A small segmentation model, trained from scratch: arch vit, 51.2 epochs.
Rows from block 4 of a small segmentation model, named by matrix and row number. Rows with one number belong to one neuron. Each number is 500 + 25 x the weight over its row's rms, rounded and kept within 0 to 999. All counts start at 0. Numbers have three digits each. After the name is the row's rms in percent of the matrix's.
After each neuron's rows are labels from the 100 images, of 14848, where the neuron reaches its highest value: "place" is the part of the image that holds the peak. Only what is clearly more common there than usual is listed. The data: simulated fluorescence microscopy of cells.
# fc1: MLP up (model.blocks.4.mlp.fc1.weight, 1024x256), inputs 172-214
# fc2: MLP down (model.blocks.4.mlp.fc2.weight, 256x1024, transposed), outputs 172-214

fc1.265 095:476482519497502517496516477481468491479542510511509495526542524508520494522560507463498490527502516490541482535500482494540543513
fc2.265 107:474518506510484467507456534525495488509457504479476479457533493469492477481548480526488500506536481489478476483508541492508440476
place: top centre

fc1.315 089:530502493468470499516478531444519517476508493496475489468477506542472484507495535544481507482519511469496445517474543539469515510
fc2.315 082:502511531482477503465506552555497533513471486512531526524515510463536490533507490515496543488488491518497511525490486490456533526
place: top centre

fc1.526 094:500488490541476508501491535488518462483499514528482499519519469498473501503560513508504466530505498480510485549466512510520521482
fc2.526 094:545479500494473523525512499511495499519505515477528507481481521491505541488515503490499523460525528525509491478496476559497494474
place: middle right

fc1.397 107:480483510523493499489496494527501485456520454496526471467482456489505494516506485473464494512501487472535504515433514506490519441
fc2.397 082:500530464495459520498541495497482477524492477511506479416521455516504517482520430512478514508504522520482530448535510464483498529
place: bottom right

fc1.554 104:528477473528509476520500459490497459488496504493508500500506538493476487540491523502500503494527495546520450490479464509509497517
fc2.554 100:533529485456512525472492531526486488509513491517494536509495455493530488465481510532471503484476523488522488530519488514495500561
place: middle left

fc1.189 101:516505532485448453503509527513518532481526521466507494539501474466496487485528474488479485496479501467521509526459501503509518456
fc2.189 084:488519469556506520431531498499496533532482507501484537492503496555524485506493442515505518516475510497499519464558481494516489548
place: bottom right

fc1.174 117:499527521536521498451515498505527513505464516491471491536493469469501498517465485495496518523471494495551476530467494473530494481
fc2.174 132:514476494552501532492441458481483498498500482524468501516501536476508491501528524477485447461536491474550500480492528505514528546
place: top right

fc1.370 113:467515476443485481506524535481564525460419479505518493502525498514492509500492538541483529527481488498530506491483490492491533463
fc2.370 077:523491485507487495507523499511483496490495531528511488491535511493504520551515532458490451489531503539433501485496503476491459492
place: centre

fc1.90 103:525492459465533490489499512460527472473520504516520501555436516507486501535523477479476515500478527511575511495463499539474550459
fc2.90 089:491509523508487485522497508517467524458528506451480494517519555512530497476470508474496503497504552501520457480447496465537508548
place: middle left

fc1.721 103:488511526521527493483525489508555521525504544493556524501498522536514514531497477509463548541471477528483506494527581485529482475
fc2.721 093:509465472472515454531549543482526506484543481502508464524466507484471493518474502539526482501492495470529538479473501469477540540
place: middle right

fc1.569 095:451485491516497525502498528501494500522484482536502483504513469517472477513468497494495502553499504506570477480470506507493483531
fc2.569 083:434472511507494469503436473476471503528484554498522486496517515479491476533480505510481485527523450529470484499470494487492495577
place: bottom centre

fc1.283 094:483525526479525528486488492472497440498512523517495508491470519542546513491503506527484477505561498506515508490516516522493538514
fc2.283 092:489514440504519447484545475503505512510483505486493540498455483506472503526500491511470479527482518527500474524420466509503498501
place: centre

fc1.735 097:522490476525487480492518510471479512514469495564521483555490499494518493488504525525493544488496486495538544503491490546508450507
fc2.735 092:537501476479555503527525524514492505502516480533487478503518478499480484491491484493475475513529555506507479507478525439497517513
place: bottom centre; bottom right

fc1.686 091:499466494501496476480498474509495526506452497513466489431464525535478529490486490480485487501494495485493494530470487522520539513
fc2.686 093:500496518502494500483511504466545530516523478491469496499535510483488509481494494545504462475460537494491512489494493481487493495
place: middle left

fc1.447 101:483500490500496522492526494501483531527519516515524530473483503502516499487542461523496495543494565501502502488470535510457507491
fc2.447 110:512510487488482479486500529530563522493476523525513476483532482461482495515533510451518470465487469534498510492520498496448496517
place: bottom left

fc1.295 085:530534474538511507449504515508509504488540499496524456478481523519418445484480479495502520482494473487507468464471519528503510512
fc2.295 115:530461529470507492506513519484495508517474512479473479557493472467539463495505495519489511534503506495496548523521484523505473500
place: middle left

fc1.417 087:493502511470517518537540504480495548466482500477542484506466496502480518491524499507499457485475484478531436513497477505508541530
fc2.417 098:489481510507496471511538496500468502520517529486498489470512521517499499481541469556485479480498535511468497496507507496473511501
place: top right

fc1.598 099:521545496453512503461544510515495544514466489472533520498507518489526483481495473452479493531477496518482477513461477514459463450
fc2.598 088:532494473519508477522513504489515498468516516497512515509495527480491508561482551492532503516542508502522498476550492536477536521
place: top centre

fc1.578 095:475469534471474486479520469480503489546532490516538483501499509476526469527539512522471484507541512459508498468514543524488496511
fc2.578 088:468493509543475543519534495525525503474463533497472453539476503549482540541540485534528471528500484531483457502513476502493449540
place: top right

fc1.153 102:510537508489517490502507456484482560510525486475533483518461519524493487539478514539484492516470519478503468481557476486498483458
fc2.153 087:484493474508520495501489518488525529481500496475464467479498484484483500501460463485543499472484497501501424520442507473496532525
place: middle left

fc1.369 092:492486509468490515526485523517494460504484480479548467508499541501461491524500492484541473476519480514475493439502493503487485487
fc2.369 085:481535494506505456464537500509478465496488512534443480538477476509516502492481501520443502518471485506515513536475485538514545505
place: centre

fc1.571 106:484510514474521501484522509501492457516478522480518513469498474534491530515542467515516494524533509505519530490447552506505531483
fc2.571 095:528504505520490512482513513552509481471490463533480484546435514475524499496515509496505485492495530532503523522532476519484471499
place: middle left

fc1.147 092:525508470457490487483477486456520523501509496492558460493504555492525489486528487527522480514536484546493499485488564495503521472
fc2.147 103:477500521528472496465519500524482538487457548524482471552478479502477446527485513487457473496467506489517507525482509548490475453
place: middle right

fc1.460 097:509480481460467485538527519500516513516484480475485525491527506500518522518497487490476471564512538490501487521485487503534491442
fc2.460 110:451535506528486500490481486496492521496480528531492545507521512531454489489503482512496495488504451488511532480476499477494484493
place: top left

fc1.419 107:496506493445457500504553494497500443514459528475491477524480501552498524498468506476522527542491464494451475493514462558481504489
fc2.419 076:523489478564496496505501514518500483479494521505488544596556503488489503535482507438467499449529514510500500481493520503524546484
place: bottom right

fc1.163 095:467435462492526478542493471519515510527517488473482506534502516474459523481497485526526476508507497472513525441503469505494480470
fc2.163 085:517573527511500481443519515474518501472463490501522513492510473521517507503474508509489497517495500514487547559467504504527489535
place: centre

fc1.366 097:516467487509458472495520521478499478567482509497483492447485515517493477510506485490518523525502506538484478542480471523509520480
fc2.366 097:537536477519536542533502510494538535485510484490508442483519475474536456465497480484512484470470452444499470449498519454467489494
place: bottom right; middle right

fc1.129 105:466517519456469526501537505507574505524481526512530508474473509542508494528525496518470509523523488442522499511496545497510509450
fc2.129 108:428491499541518476519504534489484522472500459470507465503512509477489466467537529534525510489468500552512485464508490500509515533
place: middle right

fc1.248 099:520492502511517485472518493505512514492485512497477498519479508483486498507478489508472478518503483483534497520484507493538491504
fc2.248 112:499479544501476489468491518515525536519477471479483534486488485474514501453465511474528462460484509449497475490497493512527537487
place: middle right

fc1.18 091:531465486554489468504487482539505515476519459489510477515478505497458472508488458488528492483482481497457510479479485512535500493
fc2.18 095:518529490489504503488498497462494519535510517468476497540498523511516490497510484537464487517483506482545493518459499478485431477
place: middle right

fc1.69 103:511525516501479506449510499465459433465516492498505504507507520513473503520512531474502514521494463475495516514478487485509506455
fc2.69 081:448482494564498499520484500526517516515485481506493455493505473487489479473500494484482464480525519495483473540447505504534501528
place: bottom right

fc1.270 109:518516503501524513473570488525520511527483552519554502533464521512490487473484493506479550482476518524485517526468541502490502456
fc2.270 114:493480495504535489521504499485509503483525446484505506508454518513499504539510496486503523537501491495493543484532530534498534533
place: top centre

fc1.441 112:543478555489493537519489509517484526529485490497507471497521541477479456504500515494526497507490530499508513444486493508506496509
fc2.441 093:530509451485524484509519483461532522462474526490485491450519440523499449504489441469471495533504479506495499545540488488522492506
place: bottom right

fc1.12 100:566513504526505491503435497478555507498525481444496499503518513530476475503486482526498533507496521497496525519488513479497541474
fc2.12 090:538496508502511500506537464546435492500494481523485507483493496452494468513500530494514474503508514495452499506517474497504511534
place: top right; top left

fc1.187 098:464465502524478480484451548535528487466480477522534540521479443483517500477509474479487528538530506475525472515504483505478494518
fc2.187 087:516517492498500475494527509492492459553516515497464526454478493488468552478524501502502513469493539501506506432540492512476473512
place: top right; top left

fc1.260 090:488491472442463497494484509483444493516468486470479486496515487505492505461461495479496516488537509469520478460489517483525491507
fc2.260 081:521498506533491477499459505488522512463475485506493469516506517497523499501483472507502470505481481528493513530517487524497541520
place: bottom left; middle left

fc1.649 119:429535496480504503470536443503488521535465508527498497494484481495519492506460488490508511500543523459492506505508487544490502479
fc2.649 103:475522496495479544527477514490541506501526493470501492499509525497502525534451510505518460540490459498484484521511484528490534533
place: bottom centre

fc1.543 095:475474458518509525507519531509551497509511477511517481536509473521529509497459511515508529505533516509480511525491460460485496484
fc2.543 102:443528485514493513525511509520522530518500498470512486516516522517482485490523499486483508523522515535522537514523482514478527489
place: centre

fc1.646 095:519475492508511454468528486499487502483477467493521487475523523495442538506478539551498485475524486475468507449463476477516477516
fc2.646 094:547521493484478518480492536522501514538502523497478519548523476462553557484489503476528533499466499509518475530513501474521491549
place: middle left

fc1.263 097:513500499506488479513487518538557522496543471526503486494496463468512510507494461511446486524481458497499484524475500526478478524
fc2.263 089:469515467502527502492513498469488502507517488511490537486502520550507474511455466521510493508514528510510490492546479520481466519
place: bottom right

fc1.650 100:536470515483501503482480511458470503460531523510497510543458505486509497506493512464510489483498509469476532478492472563503542442
fc2.650 089:525534484493516498531526466542483497498494501516480531534547495527511481470435469481486504508473555482522517489451531479569520514
place: middle left

fc1.451 108:514511500473483469522445544477504499511490514522526452518491503499499527490566459552490506546492480528464525507514470511510476524
fc2.451 115:533445519495491518474500448528540493506522541495482462483524483493507499481560532482515528481504531457537520478514520510471475476
place: centre

fc1.327 084:503540560470474466521511531509470494461470469495454462480476510531493485510483466475505540529520446520487524434500489473490500533
fc2.327 084:516469454515518480491458484482514491502510505511528518479545522519521458473507526496478483509518534455500495551550523563504509479
place: bottom right

fc1.271 100:487504568469517486478517503475475506522528484499518504511461489501511530468521504524502478498497505503507519505525484545501486472
fc2.271 076:484491480539530513509506469514517493516513563491502468454568538497520521497487492521490522490494498502485495503503489546471501507
place: top right

fc1.375 095:519529481455431471531513493541514518495500521511482491515471515549497496495478467508502500504554499466485511501527523564490488476
fc2.375 084:547453527523558493519517519452485524549514465517495506493511504510496506520468529469501496530491502483497531519457513433498494470
place: bottom left

fc1.692 102:491497508507458521521520482543512513503484521493529491522538518486512466529485516504525562543515515493482483482502470490480489538
fc2.692 107:491510500499491522528481499531536501478477481463447483462475464511530498526533517519494455515554484532537478452522510494518481517
place: middle right

fc1.226 092:512500481521497480492487499478450508514491514495495455502529503481489499482458505492516489464528518534480451509491505483506500510
fc2.226 119:502522506484504492506489501508512520520486528480491554493494506471506491485550503538522515522535497499491511478464537503531504530
place: top right

fc1.444 099:505496496494503497457494527498499476510502535511524489518491506518517498475567526495466461493541503462496491445472467497514518529
fc2.444 091:504488483494466467525451500541519502455496461493464479466493471487472522520536507487566536520488485508501493522494523541496517487
place: bottom centre

fc1.320 097:464483514526517490491481494500482487517529533446441516511531508485499511499477493466484507533493512495484488523496492474543482445
fc2.320 100:492481464471487536499532527532490495514468483495533513454478500498484503508484528501485497487425524543489468502495524496497513494
place: top left

fc1.234 091:503504507521498496510507518501477514487453503525492490489470536504498491516537471493487490498525491491543478507517416532494538481
fc2.234 098:495503485503512517520526509464522492523548489489513442519482490488503497481513494533526479508473504517451488499479536519520499529
place: top centre

fc1.114 096:489469500474528484506512528509517471515506512489504498475474462538493507484522489520504474507475485465503510513490533515520496453
fc2.114 094:476507503485507464477489467514497481438484467549511521470493519470524528512544481455489518486522552559517528483518492521489516492
place: top left

fc1.177 105:499468530499491525473529453453510501482493500484541509475478503514494523492478483505512516486473524468530534503482515513540519456
fc2.177 092:525488494530510566493487510484510481548527435490468529507489504491471527529513511468527500492531461470521529499508455469486503521
place: bottom left

fc1.583 138:479536513536515492500521498498508516508494545505525413483507514508523542523474537457485551485453502482513519502474485530487485493
fc2.583 121:522515516604492517466463472460463507513512522532465520479517514485502527518520547465484483470542504487565489514447533511537464520
place: top right

fc1.386 114:469489487495519532491498511455492481474491502489503500490533502503521484522460488521495524538516453474503480523486506477496490479
fc2.386 116:495521502497503503523546534488524550512486513539534525493496523515496470532475490518555510501492494482476483487516459488519499537
place: middle left

fc1.588 093:478519458522489457501518485550545442429481499497472492517495514520476511468516488505484496493489504491521491474520499509517540517
fc2.588 112:475550502507490469495518517482501504450520522518534501475520534461475492495499486541527538496494487501503497491568498498542524490
place: middle left

fc1.352 090:514477511487499496465492499504498485499483478488510474490478451517529530478486540505514533446467487461531479529496519521507489473
fc2.352 125:471489477503489503520535505497508489510482528538526511485498532486483516477465477507517501523494502525501466509457503456500475481
place: top centre

fc1.378 091:536537504508500449514502492514506512555521493528487502500502483530492478488496477509509502456512498513567489496528546495506526458
fc2.378 094:501472503477539529502483513472480507466477465490507508448532516475508511531491499442506476566503522507424500510478484482520497502
place: top right

fc1.741 099:536468512451486456499459477481502519548524506499509461522437529450509474519492497454494525472519511464493532489468486495507507475
fc2.741 108:540511467531478525493461522528492516464506469506505464522559502491489500509487493518513481527506467511531470532547525545504496504
place: bottom right; middle right

fc1.381 114:496479487515472487485531493511501506517468488507532501534456506523517490481573454519484495460536520528485555512487524521488489463
fc2.381 115:473502468467497523465524537502542492459512531509493488508486495457507537529498529455505455498493515545491514494487518500494538502
place: bottom centre

fc1.131 122:528493492532494481511496498513516491525507493495467482514483586533474462481463507515512479527490491524517471500494459495512535440
fc2.131 109:525490475556538527516470481509507509533492439514494439481491516506467519508471565484502532518489489488469544506488512473486502489
place: top right

fc1.703 094:514540507476502538510539482509526481462477535496491524456445507509448507510483538455504452515466498508488471492501518519487457458
fc2.703 092:503492515509524465501473510489467517506540534460494522573532461499510530491486480513486564503526511497512473510516529491505542511
place: bottom right

fc1.719 136:534522501487498490509448495500507476482449532512492410517531528517499477508464524521520533500501544499520552505502519533524464479
fc2.719 097:503505465529529542516452507509502496543457482560512525507474482512478561510459515491517480470476540522513522473480504511462479452
place: top right

fc1.465 102:495492551459473519510511460474520467541501498486510511516463500519477503464500513510466519484548504471504459520489499512483472514
fc2.465 101:513514483493508492467466516519500515456497483513504524547515492436525478522459512497472452495456526521519494497465503481487503521
place: bottom right; middle right

fc1.574 091:496524543505505511484529464524511490510486510519506503472475491518499531494468477517467514511493463467537539473507490507527496433
fc2.574 079:478490496468518485521486501485506469491495517548485536481519504491499541523481508503552541503505516528500506502471511489523473472
place: bottom right